A small masked image model, trained from scratch: patch size [8, 8], 97500 training examples.
Rows from block 5 of a small masked image model, named by matrix and row number. Rows with one number within an expert belong to one neuron, the router's apart. Each number is 500 + 40 x the weight over its row's rms, rounded and kept within 0 to 999. All counts start at 0. Numbers have three digits each.
Before each expert's rows are labels from the 100 images, of 14848, where the router gives the expert most weight on average: "patch colour" is the nearest of a few named colours to the mean colour under the peak. Only what is clearly more common there than usual is listed. The data: rendered made-up planets. In brackets: how many of the 100.
# router: router (model.blocks.5.mlp.router.weight, 16x192, trained with AdamW), inputs 117-155
# gate: expert gate (model.blocks.5.mlp.gate, 16x192x192), inputs 117-155
# up: expert up (model.blocks.5.mlp.up, 16x192x192), inputs 117-155
# down: expert down (model.blocks.5.mlp.down, 16x192x192, transposed), outputs 117-155

# expert 11
patch colour: brown (96)
router.11:492473520511513534482448520462446484476482523488496520503528453464474472514521497427552486453510485531511484525584498
gate.19:553470531495505487431449548507470501485416510521477523443495496511557548493524569509549489424486489492497467526492432
up.19:568514571546559489484466520608557439547481432534498518443420445497541444524522548509486544511430482535511481542504518
down.19:516525445467522479468520483540466491530511462501447520445523513441482539455440506457490500481532496569549499497535547
gate.20:499525527423529458527497595397467447474496499498533513416442485472596474567471512461504545475406513492563506504536507
up.20:482486526571470512524490521516459443526527507481454530496427549536501448485493496483470560491485475541611546536577537
down.20:520544436537533530571477562489465461473533488469546506554552542538520505500555462517479484513449495477490550475491530
gate.21:509442446463449471496530509527479506515465487584565483517615561497494531480493514482453415515450525525434478453553518
up.21:462604475525542558569496421487550456424526514510527438518574573495495467441535430467494424487450514513500504510465555
down.21:445552512468430487495480545450472460588485558502441465520530533515491383450563524493530545490509523530513506427486593
gate.22:500533457496501441528526556389417471490505485538516512458527474495537496514439510563516471479481494502529559462564557
up.22:486479550523499492499487532448543510480478531497437546483441497459494493494488520512437489473585518545450422493474499
down.22:451491500472473484480492460478440494510477461576519486419521475418481482561478566460463525470500520470480486483547512
gate.23:530521504485526523485543530486475501437480504446509498504509488464528480463512540526525538511493514493494518532521444
up.23:554472552422510563451463487502508540527551466539462506532500539508519548537493519450469520520513507556513477494491439
down.23:538518465410566529486520480501550491499469527504509556434420546437549548481559492490501499497515513539445504557477474
gate.24:502517475530547529532472539461465542533570481452524511459413491564541546534577403531505436481469558453484518504433534
up.24:512461552557502527465517566458385508517532470510442528486465566485578476526500513448534519485475509453526488464567460
down.24:534498466545451570478476487483537521657609447463513525550506485513504505522561502559507545543467530509495525538527542
gate.25:534519521515498427516501550469553516444479507480557511505463501492454490486434532561442481461501528444498430542563522
up.25:487473469565500501466446474526405490445501484489487521461525523527465439489506527444493521508523546483478513516499520
down.25:505542484508547511534550560442496482520447584445497462543440541550493503493561558454524536578500474506522522444460540
gate.26:516542569466469516521496465501517568568536518458538508476525459493449565509559435486524476428545538564492534534560533
up.26:476491580426501515544532499541445543566537477475532526479502471473552493505435561475528547518484424515456471547510551
down.26:468386486529463521487544528482538459503505522507506453522448576473508466529502481490460464555454473508545491487532477
gate.27:550463518512519483505476585527518462400472501484483453520522549501519473452507465530540482508471511520544405471448461
up.27:540527481450478534500586490540498488469528578507534534498510558426507472496544541505515392474517539505491536475419560
down.27:545465491453450517546566449554526448631543510448491520503485485576386501508539486572453525515478505481528521496497483
gate.28:438496496544499499476439441527415523503542472451536508487464503508531593454506520445475458473462528478474464508520494
up.28:516550476497458474513519511475491492504494480511514435559455517465503533514526453528436517578507553627523472500535532
down.28:506454517443504478560510505500520470580500455523537487448493476492502500470495536412557509477445583496513394488405423
gate.29:525503478532476467455453535512437523519446538499545518433470474534606535459471464468480524515488536567493471486446427
up.29:504496433488400499445478489515445538550512524450510445474460477440629477515496484522465562534518451515487541529521528
down.29:509559490510441519513521499468472495554512540465494484555497536461433519544460441478503569471479527488465514530559545
gate.30:451436507467455485483481531498474505485510474477490482507556504485490535507492476478504540473529442414501499463540558
up.30:521541542505451522484531522515488590584508500474466490490459458507543488510492478513549496543533474602491466512471518
down.30:468529493492468571513532508491555480511502487439522425527446485549462563554481435471524478502469470509425396486536473
gate.31:524523529466547498525467579543550499503570478483528445378511423506556522511553499444546468571545488506503465531481477
up.31:486485506524455491459478588489504505509517446505497381491514453396525518469509529522483507519394474483513492520506577
down.31:415482530459476545520445521511502569460465537440524511542520538457540517482580499530482437475501414483506524470462466
gate.32:540504491412582479546499544459470500530550437453544547499504458487536572508493498522541464514443478479481482456541494
up.32:486504493498465561475518585431516456526429498499443504532519552521566437553521496476495518503475527553471507471519514
down.32:538500478550478548451515553578485469593462545576469568472503546507465486485472485473486535467508533497537459476525487
gate.33:478565470531457462431450550501495460507508426535477495574547503504514497504511418475479521546435478439523564477520512
up.33:467539504541497552495486470497429549474440472479469437470473544577481492518488433490488494470528477525505520518467465
down.33:394443451500487541483401496593513491463486551500486502470479535500495498533518505506463572515429497522513490503460509
gate.34:502521409506538509516509510490447463506509462483453516483469522482531518490405446546495525484533476529552521457453502
up.34:520439463509554482459474518432519510573549514490468425507470490518462529555554501462458551502447505434468477506514502
down.34:556505516539494526505425517476514519465458526542511459441428499456500495410481569486462519491554534497485589457430474
gate.35:563478475536490466415493514454570545508475553447497541430542504493532449555513449522431559469526423506481509565549504
up.35:527563477457456562517494453556503517494581481469477562480516507494504547480402521481502503430529474527531558541530465
down.35:470512497483542497494442466489551507464486519482527538475499443512565470525493582488525505542503457524457487496494437
gate.36:548546540462548497530519485568536542578445479508470456477501504488478469476537424507556556544512509496469469510461467
up.36:472522496520564491527502505481479413572392582507546539494521483515546515477515511500511519434430523498494555505506490
down.36:418521613498559471542499494475485451451435523495461529445553551568472474529534520571473474507506507462399487544491450
gate.37:477469485460462479523509570512535529444473470453476535495498457537489566430527411503508419488475489599510517432472471
up.37:513487535448520501412498516429480456491556497485434490521501482515579415568467579505488498522416518467548490563503499
down.37:521536548504442480442515436509528495527494465431395520521525422485527435481533481512570522491506507512468513521548471

# expert 1
patch colour: white (98)
router.1:489457415537460496474547457463473442529498473565491517481469550557504521477420424527410511529504521526480510448450461
gate.19:529474500553597489518490526481433454473489459475494484431502431443554495537452514474497487507485484509501468478486495
up.19:495517442526514488564486541496542398570497510538515416489463494500520457470429528504454516523507556471523430445491515
down.19:485538461476516446539428479508490436529495463469459488511516442496530478527461511445459500594482525471485421489567467
gate.20:481504508473500453513507477454508482501511493453444433420494508502563537579489463472483411591519424450452519482480488
up.20:513564527482446487487524566585455492496484414509461495494550457525526536429503455453473538569513507581471502496503514
down.20:533599485524508497479523560557514533466460483425481528485503477558545536419470458498480509521573551526460507487494508
gate.21:539422463496512492517502494562556561478539445465468490509525541467536478507500533554479504533461442492525453497520570
up.21:542522550367526553440454535482535487455454479550529545546514548517502458490501541563501423495492497499448426539513515
down.21:480554554427547534539502482446547558434492567481512552505508547547518488455467449525457509504506505456523455510471445
gate.22:508474525545498444506539491498506457476466538493576500459596516517528505445573519498509471467535525467485465526464415
up.22:605501484551494503495502422503517495522511536522500476548496490534427543538497450460481429511491494474491492592549399
down.22:518525467493531549476506464552438491481525478471480446541516455490475527497439471433487452524540445540543473505536478
gate.23:517467497449527461495526481536517439420509479503540490525445471471487531443518469507487494536474504514451530448538488
up.23:462517558455477446442497445530495577481581542525501517538549488459485506525461371528470562537531476497510431517492410
down.23:480506520461471484506483528543542535498607520447505520525496493473472503518501430515498486503475485514450473551461508
gate.24:547514491503554459519517473578530472527485516493466476499471394495527518511445519499480602552474512515533459517504464
up.24:491524569552521518545530450532450532537451486525502484533549490527503476443544538513499509557532447523513510417487461
down.24:548505536458529479506511508507440517537568474419492564522442476497504486491469548509603561511508529458504446497550401
gate.25:508560477460385511544611558476418516479500448510484493512447489440464496494526486499507469535501481528487465540447530
up.25:478479513477596538536444527464515500486527480537430495508504487535497525488454532463541421477471411464547496458551524
down.25:511503569487525563538486479455458499531585512532510464425532481542549520484493456466536500491496439491541496487503550
gate.26:534556557430470475582488513526533491458524514483530491473422470515495558472527518514477572580562518493525428526528467
up.26:538507527489492542448452468512551532486504541459516461522518416508551548516474565464518456477492537538524525507492487
down.26:535584578493518479516483491521524507494517553494530435498539480487536542493397508489575532486466521535429507524499496
gate.27:437474527458524501455507508491472489485502485493520551500506538537549461537530537450481538576486440469544445472516508
up.27:445485493524435532473539503500560486465424546461511569407534516546495496479498496478525444474529505425463499462419548
down.27:501494513483455503456520513488549472500527513528471497532512528594543485474437522433499566463537442469528457484386488
gate.28:536509423594447520532532567440494472465560450483513447508506502536510508520520519512487505550535493458567470488531532
up.28:515598446517560556567535500530465487585555477439512473467425590534553487477495521484550448561430466509478520493471470
down.28:491593456522539565482462470478506519535561458512555453458464526526605486528496511462494461527446469527449511483483501
gate.29:504530508510448465513488492496455540537485521519526410505525598517528496517489515539439532486552518574543503506484499
up.29:545511551555470511519445510475489591443486553481453563511527582457462495507534453503427504541465533521519507460472511
down.29:511472520515512528464490577429515449469503476465487528454491552527385470546543499527369539524430518523486503516504545
gate.30:487494476438478486507524454504514540469599455512495510478527551492547479476493491530484483515514473558513549473509438
up.30:423453424474468515521569449445505653522541460531538525464506523567538503448498533492476555422506539465514508505491508
down.30:501507521448522487545567553447510593461528554506518490448525568539513566466471572475450466488492525481536459547500518
gate.31:514470461526592502607503484519450500483436520487554447528466509522499554500468551532555501540503508460539410548470514
up.31:584490488538515509442488514474518467430511507516474556494494466510454463563407480438575472528500526490517492598526522
down.31:506567438459508523436483428497551466420479571503496519526479499457516520518436457497501462530471495545498478467540502
gate.32:489496490485502516460413507479538464507543426569495461572547485477566536432547487440506535483418518548531429512545513
up.32:535461489461558553507463517553550549461476475524591473385427488534477481438588353518436486521466480437484534476510443
down.32:550458510520492549546512464538523468471540532527527508495507485529483494509543475550417485525444423462457581441453514
gate.33:507464499431455495500482470468468517512584550509462522510509504479509472516456519538536521566522443470536462471518486
up.33:507493467433494515544573489507458481525428526472436518480481455504493420525430412515517509530579515478403503412480527
down.33:536503483473530445535501393545521489545499513536510495552529447497581469514535524463504483526523496531440467546483513
gate.34:520576566468482493484562491539519532531426454530508401436491493488514526498487495492536412462556555510514468546510487
up.34:509464512504430460445486523542611478433504535541458486513394438531493509478577545539457532447529500508416444436502495
down.34:481433514471469506522449491528484482526499612505437477520460499399521535472537482484553489474551548496475471475530441
gate.35:477465605570524488545473531540570475508465547457401497486472405501473482477497507467507500498496531475495490429525432
up.35:434556441507492509603497521457461497487485487499537516474519530528478506504482572491550495543421487481491535433517454
down.35:519560444488492499533546518480529538540454433455529446500559492469525492524494545469482541526493514475545409472476459
gate.36:506536558456476509420448602450499417418454437472527493489539578472530494512500519478524462541471459508551571489528463
up.36:486510522525479480451421551513536363526455472441485542515500465518508531502457452476523478440535439430509553471534475
down.36:479588492499505472493451548469536517522464465444429483468533505557563512527463462536422468439499402529513563485481468
gate.37:573512466506456457503506533455484445534451496495405519493517496497498531469461485568481476516491525520542465550473518
up.37:557508506494480520451467459465508547547489441512457361517476485525537484539501472512562524503490456540490548485479504
down.37:466495474481501557443493465459455495493518458553434434612438493518536494567450480503564566501489456479516545451483486

# expert 5
patch colour: brown (92)
router.5:476517481585515527471444457541519463503471525533494484449437538532514509493407521507447503510466538478444580484464567
gate.19:524594473561510482528471536449562541501561480421437544486542443563457456518547554514486523483506516468524555501430509
up.19:491473468502538485538532474504488474444499595463513503432484528418509536480540465520486481570487485466564544431568516
down.19:473459471548511447567572471549499570519515488476460549470537524474452515511585507510513505491501493450476577554449458
gate.20:589439521472521433510484487545531505458491488543431496452551535530550556440523581483539518539516498532562478453502529
up.20:468535546540512515494532475500477435436480509556507522513580551554474472469553472450508508432503525542451492403522462
down.20:553480480563472446454508488456474425488527539494533508542538548495460480448556453522512561470553563591506472518513502
gate.21:445472501486421563485526530472510490533466421539450430435492493496493544544523487548453564441475522524469478458554531
up.21:540509520523482391519503462473455472407428561528524438501519604508536484508507492532404501508464474451481473428516531
down.21:493505490457418423556530466532537479508483529580587491538459491538470518572517466568524488501570474435488394395591515
gate.22:483414492507528514531501526505501470471416477377503455503497533503550555465526475497477573533507494522511502549623462
up.22:514541460481552527473543485433529524456431565522482513455475469509484601480453499479481509504496526427527465504476537
down.22:558542482471531456473465503444483484471495607516444470499475510480446539466443463499437461483566485477439496511503553
gate.23:544481549569572500488478466578451508452500453507475435467537500467506495600582548534498445488470522507574484467460484
up.23:466506546534433488453536473474501553575482544501485466478450495489530501511471457516534513534488495449576477492470463
down.23:495492480542500426537438550499498486498492532556523495560520546518480535519480470501505476403460471499482459479441539
gate.24:498510501525549509453489540486511479481478465498469421497481475551521584444575598519552523506527511485422478512507484
up.24:498484537540518545501425508512488536513513510449500393552504501525514476412553504448536481559514404561513512564577497
down.24:557483484504511504589486458464561456505463513506512528505471495499448523504445473492511477522513468527534543523487518
gate.25:498526434425524486476518526490497476506576487465484463509463430453536524530474458475482541471518533533415453527483532
up.25:542457442532475500469547471447504475507555480471550444499428476435486526536529547504465471499505486494459484518551494
down.25:503437476441506429474486420531489418469520554515579565502512545506477510453554592494454486518417492473442538548579514
gate.26:513486544506539466489510525495615509487467515513504456507442494487483548515485553445479540489491516549532534522556511
up.26:484485447471503571470453440506487495507486446474459449498465523476413438512502476413477550530519550481522543504521481
down.26:467514439481494490487512500508506508525466451473515466521547500507422444462488546521505394512469545470491478502481560
gate.27:542452469406553460530539552505476498551544518511507543467524537525450527469529522511473542535530515541480503545499496
up.27:432532478448475487525566438520515471508424506501485514510466514538511523478481504459479523471451551486443450459495518
down.27:391507578463477494512533505477592454468510523481526467481497456480471522505506544510444506459500563527507520459535548
gate.28:531449503513557505469428582461531461494532498476591427461508468558494503468568515524491500498529445530511482543528493
up.28:523465469477488563544520464456489490533522471546539559510419474494471446567528542476483466488478401559516495539496456
down.28:509510450509525537472542501518456506477442472523456497518536498445557535479394438467543510493561528476540504538508496
gate.29:490520495544508461527436473515481515510550474473518532574539587515514420481443503450506506478517414486477438426435524
up.29:481490496514524503467471538496542504506484526530532519480457489518531424482523507519478512486575434505511467379514587
down.29:530527491473523535538467462503462485563492592513570574522475547530535486536482493503514548515465458546519504508614513
gate.30:561525546472530470481495551538530481589487419493505465524535426477500461476493501452547493537530547457491530458472554
up.30:490546451495435487480523485490509457488523509532599477526453517507528577431425541505404456525418578512514518473549545
down.30:483487500495433544472497473572485490470478486535516449468535494513533540499428543503512519514514503500490533489525439
gate.31:502462511446511539445525492544509517559467428430481493465422482502435474469458468472579521503542558515451496501451496
up.31:436403472448478538463516441505498456525502432470449462509521529526497558612503501569474524483536456453488523530496582
down.31:526482498474550545557573543533452495541430501438468539425469438474469530520546572510461529474504466462458546448551538
gate.32:489458494524426501538446528435491478486504530605421517386532468536468495446468539466578511527461454498479473491453533
up.32:524537523491578523507511474538414512451536538505464548540496555592542509480524531492465567518461517442558539501513496
down.32:518513498452560504496395520511543492473450553501526575447448560497541535475483449458478492473575499470509602513544411
gate.33:498525480542506447444508507482594544430377457436497490469487581560472489485501540449458470444488537500521460446453536
up.33:587527516501447446555488506473546527504541548506500535488433480514503585425437483494470572592508485561464509557489497
down.33:537557448452491467464496515521525499510546530536485519450466454516502580468440500482503563535508538516533513475547538
gate.34:510547477495511545495504543499520439501523475497548476421500490480521573506504419519523505531465516512491573531488511
up.34:549449575500484511466562506545466489469455459457511428489483624514545502555509488482442501515490433485504464478509527
down.34:534471544444505434449544533488534519481477443472512551498508519463525501527488493546470512463459497513542491470531600
gate.35:493504453513477505419540489535506487515514420484505524443504489539559462471494515484509541568479452493580502489449419
up.35:513536505460492530487552493521507480453520495418496563473506449490530509485541516492487468403515530561475569467480577
down.35:520442494432496576524524533510543487481572433482491489515480400498605513507516467452525472535475557453500523518458493
gate.36:497536539511483533466537469552437434505587457397527463532490443472602547571537583536482547430461493477490475492477483
up.36:483461436494529448513558391457547477395497472496463509498543520447475480592558472492470444489457477496490512531580514
down.36:544528472480534517536525440480525468531527483444482436463495539453554526507480519429445530480467512445520471537558541
gate.37:524464491465586527563466515483529503518517534528530460449495453481575525516458494463541606580456493520548486471480545
up.37:455543479510497446511502440500460518487521473495486392477513528516539497487466438502603458525535400521437517524434517
down.37:565563540538514490487565416508539474536422427470533518453439481578474524511465436520534512530532451449388481503534500

# expert 9
patch colour: grey (80)
router.9:467473506499494508495467481457445542469411564449523493544519427465470450527537503507586461492524470515505472525586548
gate.19:457472552518522516564502538455523445551484493493477498508496609524468504546526498504506500548479520488472481499528518
up.19:513473490507534446536534441500583416465462508504474531503482516548464548487457452477485483461486499473518447456504453
down.19:516514499519502493538465491447535467467498507459506526466560478552522488525551581491517514490530497471464469461535522
gate.20:523451483443535468542478481551522504470565505449522488469538509539570503429552394465480427507552535495438501496570590
up.20:576543478548473479507524550448466536427464507541491489434465557546517506504452574525510504506527540494476532501447565
down.20:570473456455538500511592516552488505471522444542520514526479464527530539478416520550449510478413533540539482456450531
gate.21:521516519480508490529484479495517542566540454474476496531500516479589463527483505459505525465535521567526446413507462
up.21:559534499548465541438490579448519435449480493452547493490449503507485513462398521467495480464426430464455453455515502
down.21:528488523514486445536522514473447570487563603503488421508480460454506465537510517522533460430449448530522454456552465
gate.22:506443507471520444512465448480519465495530477514490464480610470503528552568470477478502456521518499525540498438522508
up.22:506425478506490502490489424475626447502549485474535522487485528513435444493465439509478482548525478532573441500433491
down.22:489423547425610440523497519507554512550504445477495463477551531421510475438528533534460501514493487534570479506475420
gate.23:517521484451521435537498428571467485484559523486508515509512459455480557475523492514476492545537522464466513523502477
up.23:487503448486510511530481437505455531465591462496514482463448453527491537507477464475517487490557534492462589500480452
down.23:506548513501520593469504481518532558420559494489457570528525497491469499539522462420451565431478502524473482398538467
gate.24:589530440500532520561512477468497511494528490462523499447470415517537565497536489459494458544453468593488543471492533
up.24:466461473452545486434483577563369494578490459486521457487484560461539462528487494563477529488551529484502530499486540
down.24:515561495511469461537472552499486496507556489489447495507515450528459510413532519565609534505493517472469535505512548
gate.25:548520515520481528500416583477462475474489495498551488376567492439558519459476546416532491441452558488509532498459514
up.25:488519425450505561494508460525448574510539589447460489516440508560542484472517445553474560557560491512504501537476478
down.25:476492506460445457526500368517484513459525505475524487535556490614484472588516493512455543503492527495545576530494498
gate.26:528512504525481537527548540514476538482478503441439539466488534502578460488531534477425459537395450478476485481520428
up.26:578482524516472551552549582459496482534514455486555579471402502499474487577478491558457433501471501491523453524516495
down.26:506563438513467563470455489503447469487597501470515510535524506441535553486524557431444489481463514512449452505506495
gate.27:463504444475467445504517512483457475509579400395520489530546494467545532470538505451476460488445477484532494504540463
up.27:490586544481491538566502445509460496479481504600508517491495424449505510466450472514499439509516498547490561567493474
down.27:553492503468484557542473467433548551477470510563478500485453504528531540439518545491525497558507506537540540480544578
gate.28:475489561520473512518498552457479507524437436420429455503513473494524534505451509507483508569553505490437434490467492
up.28:518511549467480467548482528498568553531537575554517519552507511497563443581454521462487491554498513500460482518494523
down.28:575468531505515552464501510458509473473497394451525558500498483468492535511515505423474424489545415448478469520473568
gate.29:491457394505467495469445516549494489567486490498466499535469473523492481516592418528492474528478491453479476487495551
up.29:518535487591477474460437516502533533434527491508473552543499459456506416502495508487521511533447423491467542471574458
down.29:544473543584525500424455507490504460450511486542507516487517424653445517438475478487535480515465468537470567510543515
gate.30:421475499527551443478526465461425483552493496557555512556449456516539521491561492490552457540481501498521533440447450
up.30:373491543501526497548562503437498497550525519524520469513527422475470493567494391534570496528552495588535554466573488
down.30:417489460464529491539437513469470458528582514540507547559528466509535552492538544492504510522522529423540519485491544
gate.31:503557485569470455528539510464441500501466436439500498480502521494524543508481499583527560455511505506464447479536515
up.31:454439455441533534481558492523481389483459471456537525511579492501513557544535493489471523541551483483470441458509429
down.31:489493541518517472561510503448484576500422497506533532569406522508411574561522437484537441478493494504489520500502517
gate.32:548498448550520523539461479501495450562493494541447547480504424499528544525509539409450504473566473548453457523511470
up.32:498523511506375413516479489526543485451525515518533496521487489482497457485486534521493469507459503515478438409468447
down.32:444482538538532492454470475505529468481501558446484518503473512515479440475496483499524495480522481532437541501464512
gate.33:461457492445476547480556468486477446428423407523530402486580428485463492524558488546494516518489498508482470486447478
up.33:523464632559534539492487489512493566467534446535480602490531520536501519527469517601499486451490498484476565516389513
down.33:584518490616536511475492508567392545538507515473519444501477533474523468509474517465503454480495447535551545577523525
gate.34:460503476576496483534520485496513519459389443482469491524450480475506539553529469500503553536507519546453498484476546
up.34:474492534506533590531526534510456492476442451489509458502441452409489456496525524601560482520521546530554528506467555
down.34:556494461485450424476554477511474528556450447607478471527501435497456490510481479556506457498445503508487466513402527
gate.35:555493468496469516519439464491489446497529431441513481498528467503555475515503467479447500495557442513457512484470466
up.35:510490557466568497523460471530542557477433387575579463497494604522443511556510483522536480443445476528450540573464486
down.35:496512531444451497509454536448489504496559438410519485482468533445428466557499506507501460487497452508569481562501544
gate.36:486489479517541505489492503517592568457566508567519457521464449435573522572553510494498533460546498450501457451478553
up.36:484491502545469463494464535595544552478448479575516502532514532565495494526526479530529425539558539561537495502509521
down.36:514535507538442511440512494516490479472544500505504466517486493506477489476459516535561538586454541510499433529540465
gate.37:486510500481553449523467545520524541500479440507499569502551512433502451445504516464472512511535549528483440530453468
up.37:475476517502547556480491490493460499507495481443455530532540425470499478495454474445625516457472545483525443495525521
down.37:431532512543531443546412499537531526472493452489523489575522518532575478523619506526487514445475567482442462507475500

# expert 12
patch colour: brown (28)
router.12:575507475555561549464467459597470463477490489465478481398440541523547563530430501561501464517539569531551528501436461
gate.0:492480454459520441468412493535457557500534531565460546498586420462620478554504524515575451471471554485501474522441479
up.0:572457499571582554501517540532566500527481517461526458540455512493499424501521520491458496582491549520547495469535523
down.0:551477468426558464560529484471479481499522448511547511457564504510511464452353489484483527549538519463516468500553491
gate.1:564515480423573462525502543444493513476541436556464501409454497447490493471482521526443484597523447482497512586472512
up.1:514525531492620498485493428513531495518560519476397517516496436531566487534452567455428514522505449488547505500493423
down.1:503513509400560493532512463517499480567476510509512495544482471481483521513508613494454515482529476511511522411482434
gate.2:460617498522471417528524504498520498518573467427490499552524539570540546470502520526539527515499525458499572458486500
up.2:557587477523504567533535591505528538487461484519548437493524459469576532483522481439557490576539504562469491505439536
down.2:524530485489496576555493551501518565503443461496506504495517465535642555482467496457504504544525493493523482517395472
gate.3:435523509537488463454488460456524516475504507520501425495546490502504520505542526479513536478480502509554464501501445
up.3:569382498494510554466451489488530482529474496492444560563431522520545470495516551489519515507501506497462507548572582
down.3:538441544556550504430518518527556471524555481509471497516552533470549508531524544502564562464508549511519471492501559
gate.4:462452563459483458555481512379525504501556512493509575464461594472532485473513581494476530478477539514504502427504486
up.4:464464472519499487486536418482537433480452486633505570496519516515472456532484460474497423567474501420489512499526530
down.4:473475539559505474464560388502537516465445497553481520383493492457478500533465500482453447516442481443502439487519521
gate.5:532554452608563472471467464511515516509521482477572480509464486570525585502444535482552540487411482450545522503593476
up.5:441450465545517484521484450437488467536501458589460510518460449526499547521463508470438487511462473512564489528451448
down.5:467517476524529541419501441512506473467446536452534505498532474494449430500496531493503530450505492580536471533475541
gate.6:579505521489492407504577498458510517422494504463490463472508544448549560450483499525482474529571559486508496451535479
up.6:509510498566484576546481469503508494469429522453501497461512527553594525527496521514468480497470510439469508459497495
down.6:459550472472470525546483495510477435586525479432481457362505454564586542527564477470476466518524496457486464484510490
gate.7:559527371519561493460471489487486560550501456488481484540562474585601477447552446506482528515473470488480502564524497
up.7:518496481505457526488559540512565499400464509534542500546499465461539551467488559432527453488501508461494522467434500
down.7:487505518523509551488585555497509485465485454565496523543492510572554468536489513516466447480541481461519511550376501
gate.8:491459494461558474551470510490479522490500472529455542472519515543414448510513563431523468559416482471524455528517533
up.8:538494450510467440554533491454468576486527502510571561555449530526518486483428443503584458458544532446500513538451514
down.8:540529551528496490519487533505488495479572500504565503640465493522477432502481447494522526481544508491469524475503490
gate.9:457435565546575470538498549451518501537588519499382418527551474495439520516565517461499562512563461500522464502539474
up.9:444472507521389461487445485454483457469490533472496447497437503470484519549589487497526549536495399477551491448537539
down.9:480466453527514454489514535511474545476495477504455498419465521370554545626501510533528541474521478409487488479464529
gate.10:486532579520535529530499510552445500422479471493487517501483560523534440503467482505502520574452485502538508463426451
up.10:514523472486508521426519438503522440501522608481492414540545519516478507492511512489520499504545492433537475526570489
down.10:523517493501554515396556421488448523508527590527461389500532543525458503446487537465551507484515495417513421506561466
gate.11:520491425506563506479398523550528527503527490492513471477595435512541539526527479541553475513498503525630498459460477
up.11:472488518574463489446563537478532527465530514516482567504482511487550479552529550444515547569444585488499467561591503
down.11:529439496446501568485493518496558523561402458504524525486504458584509558413413476480524531574559471499486589499543461
gate.12:484508483503477515500452423441505481550570464504498473490440436501466534501512467476558481536442485512465462412453510
up.12:510536523486522429442529441465503528529506522491538502490486497504546442547484535519500495480478453501461494442499436
down.12:541486525472465476494495476494560497510510552519530551501475526516531465488487544505520481491433436478481492453475448
gate.13:578514557540507564482453557532547496480532457464499452566493447487490466457468507506575575484481412494401483530437494
up.13:508508446436501518503511484503486538517522491523493535531507509507474444553567438607567417489494553483604511517458497
down.13:501471500514499498385491504514513521463524438490454459499481522556514492447587479489575493502519497495526467541435524
gate.14:505465473427515467543579527438515533523577477488497503494552488479567504469557518588475409561479491545505497491499556
up.14:481526457456439517450548518420451506497489548497562562461519509518508530567500471484505512433497575510539510529462509
down.14:533470526512399600456510511503487437550516520522495490559454459601538552510504472471506544501564498541511523506541513
gate.15:524505451483572515540570523538502526531597595516529475514536394463529451438528516493450447595502476459491485434491433
up.15:543554432485487453433536520491531455526553509437454467561512534527489546574525518493431523437561423477480528526559483
down.15:551523382510501516501431522488474507531440436471415474564450554532488485586505542506517560459534421460464532452546483
gate.16:469509471493487498455505519488514471447564544453433515488565412521516459513536493517463506586520539515560487469503517
up.16:434591496499574467413540494552464447553475489419450460404540451482495457521477478409527543512485521535546522527471435
down.16:522543559476509555462511468502510541475542461544430457596491482463627493573433450463498460458483508436534497534414510
gate.17:540527440562513451435508490489514493469505441464546515549501455477494432535492490460557563437533529521524464516506455
up.17:506507519470481421470437495553507472476523497522483568567521447452555504466460510413524485440442444550505436568522567
down.17:503552536537499498469502541476410538484494508483545485543500472456509528526446413446507481481455435566496531580482448
gate.18:518523439518499487488483478494527535529539460485515450477477517406540476467494499529486545556466492513491471485555568
up.18:490528483563532502474442497568453505511499539518529491540492464507522547450447466447522480458496507494436542479488464
down.18:498544482535509471503477496456532466562571484510549493535522510468516504498466377454540539481523450530467583534513500